A small text-conditioned image flow-matching model, trained from scratch: 48-pixel images, text encoder norm rmsnorm.
Rows from block 11 of the denoiser of a small text-conditioned image flow-matching model, named by matrix and row number. Rows with one number within an expert belong to one neuron, the router's apart. Each number is 200 + 20 x the weight over its row's rms, rounded and kept within 0 to 999. All counts start at 0.
Before each expert's rows are labels from the 100 images, of 14976 (inputs lightly noised), where the router gives the expert most weight on average: "responds to" is what is common among them. Only what is clearly more common there than usual is listed. The data: cartoon faces. In brackets: how many of the 100.
# router: router (model.blocks.11.mlp.router.weight, 16x192, trained with AdamW), inputs 0-95
# up: expert up (model.blocks.11.mlp.up, 16x96x192), inputs 0-95
# down: expert down (model.blocks.11.mlp.down, 16x192x96, transposed), outputs 0-95

# expert 6
responds to: orange face (64); curly hair (43); orange hair (36)
router.6,181,239,200,231,229,187,197,192,225,169,188,175,207,196,198,194,205,189,155,185,196,194,190,250,225,180,215,185,199,181,162,217,195,181,226,181,198,212,195,191,204,181,166,187,183,162,191,185,169,210,194,204,191,218,229,257,205,201,203,234,174,254,223,198,233,203,178,195,225,213,198,211,163,177,176,194,203,174,175,184,157,198,191,207,193,222,184,198,226,213,205,211,202,196,192,181
up.0,185,213,187,207,229,199,228,201,217,167,210,206,220,221,221,171,197,219,154,166,196,156,205,198,195,202,216,193,217,206,193,206,222,170,190,178,209,213,234,189,164,176,234,241,223,170,199,179,157,232,213,203,192,223,218,187,209,203,170,212,208,204,170,188,213,176,214,240,176,188,170,204,216,209,190,202,182,188,198,183,184,200,230,215,208,200,226,230,196,193,176,203,207,188,233,209
down.0,189,172,176,189,170,207,192,192,198,210,204,171,219,227,212,204,206,188,184,200,210,213,194,200,178,187,212,161,206,189,196,204,186,195,250,214,250,185,237,210,217,203,190,179,229,235,204,211,223,206,205,185,217,219,198,191,197,218,156,156,223,203,157,204,171,225,229,180,214,205,166,191,196,177,201,211,208,246,204,232,188,231,189,201,185,189,169,181,193,256,175,216,202,186,175,199

# expert 11
responds to: green hair (36); purple face (36)
router.11,183,217,189,228,233,210,217,228,195,205,193,229,217,187,180,187,183,209,183,184,218,193,233,182,171,221,166,209,243,181,225,206,192,228,191,189,221,205,216,194,219,177,182,203,183,151,208,210,197,212,184,181,180,194,206,205,211,163,241,227,212,192,221,178,204,176,216,225,182,193,184,198,194,219,201,186,197,229,183,202,212,190,165,183,236,189,186,209,175,165,221,207,228,185,178,202
up.0,205,217,230,213,210,183,190,209,197,190,183,161,171,199,205,160,230,194,173,230,209,209,207,213,218,201,206,189,244,193,212,210,232,207,187,238,195,199,210,219,219,164,201,184,193,178,235,202,175,192,173,201,202,188,207,222,194,196,214,235,206,240,205,171,207,190,210,222,219,180,186,212,200,227,183,188,199,196,196,223,213,215,158,217,198,216,175,209,236,232,212,202,215,217,192,200
down.0,193,171,179,171,203,192,168,188,236,213,208,223,188,227,152,181,205,238,197,235,189,179,189,183,197,161,159,199,167,212,180,192,225,196,201,196,207,192,191,208,221,190,210,159,202,227,164,182,217,216,176,201,198,213,189,212,187,189,208,199,206,187,204,211,171,229,201,223,189,197,215,178,172,171,225,193,184,203,164,198,212,167,172,204,192,222,203,210,172,219,210,189,190,205,193,212

# expert 4
responds to: teal face (81); teal hair (35)
router.4,198,188,206,195,222,217,210,200,212,207,197,205,212,187,190,204,192,238,182,203,193,183,183,166,195,235,195,215,215,189,208,195,214,175,227,209,194,196,200,216,202,230,182,206,219,184,166,203,256,196,176,190,196,180,234,181,199,211,212,208,191,175,226,157,191,188,188,196,237,176,179,238,186,198,181,196,189,214,196,214,225,196,197,200,179,200,191,209,198,190,211,219,214,210,206,210
up.0,151,184,178,188,205,175,173,170,197,183,195,202,204,197,224,192,190,210,193,182,202,219,197,196,211,205,194,173,179,192,169,236,243,191,211,142,181,205,221,228,174,193,261,175,187,171,225,205,195,215,212,170,189,184,231,184,230,183,210,207,206,189,211,199,192,243,189,217,199,212,194,224,172,191,191,199,177,197,206,212,200,212,201,163,206,195,174,181,189,221,221,206,212,206,194,215
down.0,204,190,191,186,186,175,205,186,190,190,191,200,171,188,199,200,177,226,219,209,189,181,200,213,238,198,209,205,218,187,175,202,255,186,220,248,220,238,199,207,199,200,175,173,214,173,161,229,199,176,181,176,200,189,187,206,228,170,186,170,209,220,212,136,192,217,170,218,208,191,168,231,195,215,202,204,195,183,207,181,220,203,217,185,203,234,191,187,201,201,244,205,223,194,197,216

# expert 12
responds to: green hair (44); green face (33)
router.12,211,174,229,192,201,203,176,180,198,186,201,201,203,190,185,159,221,223,201,195,213,208,181,175,182,222,177,201,194,205,200,215,190,220,190,237,221,191,199,214,197,174,201,203,172,246,202,192,199,217,195,177,201,211,179,157,225,211,167,215,211,224,191,204,208,179,197,169,188,189,226,180,216,195,208,197,203,170,213,186,206,209,162,190,171,177,182,175,173,204,222,185,194,180,224,188
up.0,194,216,194,207,160,179,184,182,191,228,195,207,208,181,169,193,210,212,194,185,168,207,202,135,270,207,214,194,263,214,200,228,184,216,201,182,191,188,197,180,162,202,218,187,207,219,230,182,201,161,213,170,192,209,173,176,201,207,207,213,236,212,221,235,198,215,207,171,200,208,224,240,213,204,235,193,198,183,199,201,193,209,252,207,195,194,227,190,187,208,194,177,229,208,171,221
down.0,247,188,191,211,201,194,189,205,187,242,156,197,210,180,191,192,244,181,221,185,184,215,195,200,192,194,265,193,204,207,184,157,223,191,198,210,197,184,208,160,201,174,190,219,195,178,171,216,192,190,182,195,211,213,227,231,188,169,219,184,209,187,209,234,198,165,214,236,190,175,182,196,204,186,185,172,195,216,224,212,186,185,192,190,206,221,219,195,182,197,201,206,187,180,212,205

# expert 8
responds to: purple face (45); blue hair (36); purple hair (31)
router.8,170,219,158,164,191,178,203,198,202,223,214,207,177,219,183,204,197,187,177,206,233,222,196,212,196,181,181,161,184,226,181,240,213,181,189,203,202,204,174,226,195,194,211,208,213,223,226,238,199,165,206,239,176,191,196,189,195,215,205,195,204,187,189,219,236,194,202,223,151,185,225,212,238,183,212,190,186,221,194,199,211,216,178,212,201,172,197,181,209,213,216,218,224,233,201,208
up.0,162,193,195,198,218,175,225,202,226,218,207,180,202,209,200,194,156,171,188,220,172,185,210,176,195,216,204,190,238,183,187,161,223,207,213,206,165,220,205,214,204,218,162,225,207,194,204,177,200,200,182,176,212,217,210,196,224,187,233,180,191,236,215,193,166,241,209,170,190,210,223,187,218,178,187,183,231,196,193,228,207,213,233,199,191,177,206,203,209,203,187,179,211,173,201,228
down.0,190,190,192,223,190,194,212,183,203,218,205,184,214,199,240,213,232,203,195,190,179,192,205,206,233,207,247,226,186,172,173,201,235,201,207,193,198,207,208,212,165,200,192,196,210,203,225,233,208,195,215,188,211,205,204,204,172,227,225,188,203,197,212,178,185,206,199,199,228,192,203,209,188,208,216,160,183,177,173,187,174,171,206,167,231,208,224,182,226,187,192,246,188,205,213,202

# expert 13
responds to: purple face (48); blue face (45)
router.13,190,169,200,203,179,214,223,175,246,234,195,200,228,200,211,208,227,226,212,166,198,154,243,206,228,208,202,200,177,207,207,196,224,184,228,194,204,227,187,199,207,196,253,187,205,222,180,227,222,181,214,195,194,225,208,191,195,178,198,214,200,181,228,196,219,220,187,205,223,187,236,195,190,183,172,190,194,220,165,173,187,206,200,181,181,193,206,199,210,216,182,242,239,228,202,189
up.0,181,198,186,196,209,176,194,169,194,190,193,172,197,171,198,214,198,220,217,199,225,212,206,194,212,169,201,229,156,198,213,222,185,156,220,193,208,198,193,207,212,195,227,216,139,220,196,231,203,170,207,233,195,194,215,199,213,221,208,204,183,221,180,192,248,218,162,193,210,208,191,193,210,167,204,222,220,201,216,201,216,187,187,192,161,219,215,194,193,213,195,209,184,191,193,226
down.0,193,169,223,189,193,195,188,222,199,242,216,256,176,208,191,206,192,202,176,217,209,197,197,195,183,189,183,182,199,208,197,212,122,210,201,194,208,216,167,223,195,192,208,187,207,260,204,212,188,210,198,224,214,225,233,198,251,215,200,229,188,134,248,213,185,187,198,207,202,210,216,190,215,189,214,199,222,175,229,194,192,201,180,195,207,181,191,191,193,215,201,176,198,248,193,206

# expert 3
responds to: long hair (35)
router.3,201,166,210,188,184,189,198,203,205,211,210,225,222,207,187,150,174,212,228,179,190,173,169,233,199,181,169,218,194,218,216,203,205,237,215,213,229,194,186,187,220,180,171,221,192,224,185,230,193,173,184,195,223,175,199,226,187,194,212,171,190,173,233,214,240,206,201,175,246,162,191,217,215,222,224,198,175,196,188,201,218,224,143,186,170,225,207,191,172,179,155,220,223,184,183,206
up.0,158,235,186,161,239,180,199,182,206,198,178,215,212,194,228,211,205,178,169,177,198,208,161,236,200,214,205,197,208,218,245,228,194,198,202,213,199,184,167,188,189,211,228,201,212,176,226,205,216,189,205,179,176,198,162,207,215,184,210,175,195,173,197,240,227,197,205,191,228,237,182,218,193,184,222,184,214,193,220,182,211,216,212,215,177,178,208,179,199,190,231,195,189,210,227,231
down.0,206,205,189,198,169,195,223,170,198,193,196,190,202,172,196,213,266,200,200,215,197,176,195,218,200,171,161,195,175,208,194,213,214,194,194,178,196,236,180,224,190,235,203,174,210,195,161,235,201,181,197,235,199,221,209,179,209,182,237,205,182,210,172,198,193,186,196,212,198,173,194,222,235,207,179,209,181,205,196,227,215,205,213,195,196,200,213,221,219,217,170,167,215,218,153,190

# expert 5
responds to: orange face (64); glasses (48)
router.5,201,190,176,207,179,206,197,228,209,236,198,239,214,206,229,200,209,254,224,184,164,181,212,195,192,224,179,203,151,176,203,184,204,207,211,203,216,184,210,182,203,218,197,213,231,213,171,177,242,216,193,185,214,214,201,223,196,198,204,152,220,227,208,204,177,231,208,211,209,188,190,235,177,181,181,214,188,219,180,212,203,166,177,213,181,212,160,185,187,177,184,194,177,210,194,189
up.0,162,240,225,205,228,168,194,198,201,176,212,165,193,217,193,203,176,194,180,149,229,202,194,209,226,220,227,207,206,148,184,217,180,201,182,195,223,201,210,206,183,188,172,243,203,197,190,144,214,228,206,214,208,197,209,208,208,218,179,219,174,194,199,221,186,175,198,224,191,238,212,215,206,184,178,227,224,198,198,220,203,174,207,210,198,214,188,206,200,199,198,199,191,178,193,201
down.0,170,224,189,195,205,202,249,208,215,221,198,187,231,202,201,210,180,223,191,191,203,220,225,219,220,200,142,242,211,194,213,199,206,203,154,184,145,168,171,201,197,165,251,209,174,195,195,171,216,190,219,185,177,210,173,213,203,181,208,220,236,198,218,219,179,199,172,172,197,172,193,224,185,195,249,212,204,204,205,214,196,184,199,192,207,176,202,199,209,187,227,186,206,217,198,195

# expert 1
responds to: blue hair (26)
router.1,204,205,222,168,216,183,171,172,197,163,212,193,205,196,189,182,244,219,219,223,190,205,183,179,195,194,197,185,215,182,227,177,166,187,225,190,230,196,193,171,194,222,199,204,208,203,209,219,202,163,190,237,204,190,230,198,228,217,183,208,206,200,198,204,228,193,193,186,193,191,218,174,203,203,199,183,211,205,197,178,230,226,215,182,233,191,227,167,175,223,185,169,200,210,183,215
up.0,216,178,193,152,178,233,229,230,192,179,221,208,194,193,204,225,169,171,211,171,206,170,172,201,239,192,194,157,234,195,219,182,180,180,194,246,191,221,182,234,200,189,191,201,189,192,197,195,184,184,214,192,225,193,186,205,215,214,224,196,237,227,206,211,191,196,168,164,221,171,189,193,175,200,196,205,200,202,199,201,183,205,191,207,171,221,185,202,215,224,180,224,180,184,167,192
down.0,204,187,185,215,213,214,172,199,218,195,215,179,197,242,201,239,203,182,185,201,189,202,243,197,188,182,204,207,234,174,203,217,197,170,187,196,235,207,207,197,185,190,210,199,162,168,200,194,181,176,190,144,203,204,210,224,183,200,236,197,202,168,194,173,259,228,210,165,168,200,183,202,257,171,224,199,212,201,209,204,213,166,191,174,187,192,230,217,208,174,206,174,215,208,207,213

# expert 10
responds to: red hair (28)
router.10,196,218,205,217,206,185,221,208,161,197,200,157,180,178,188,232,206,193,188,227,216,234,197,237,183,188,198,192,218,210,162,194,183,217,208,191,208,173,236,185,204,192,200,190,187,234,207,193,210,205,181,198,204,177,207,181,202,187,179,204,177,186,175,220,236,164,230,204,197,204,188,165,207,196,218,187,222,202,229,224,210,197,196,203,199,219,233,202,203,207,156,198,194,189,237,213
up.0,219,192,200,201,191,184,178,183,169,183,178,191,204,202,216,157,164,220,205,184,211,185,184,198,191,196,204,266,212,212,210,164,227,219,204,209,172,209,220,225,197,160,226,202,203,230,160,254,205,202,164,195,210,221,231,203,194,200,195,225,185,190,229,213,196,196,163,187,188,235,194,193,237,204,233,215,213,206,194,232,220,224,200,189,192,227,188,226,211,184,196,216,213,208,200,221
down.0,199,185,196,203,198,215,224,226,198,223,203,215,223,215,187,188,194,235,204,214,198,216,186,174,184,226,187,219,198,174,196,168,205,230,198,164,233,186,210,193,189,247,206,209,194,210,207,222,191,195,199,209,219,212,242,156,219,194,226,199,233,212,188,216,252,225,179,203,210,220,168,200,209,219,208,209,188,186,231,166,195,201,194,224,172,197,204,209,200,144,193,188,150,191,195,209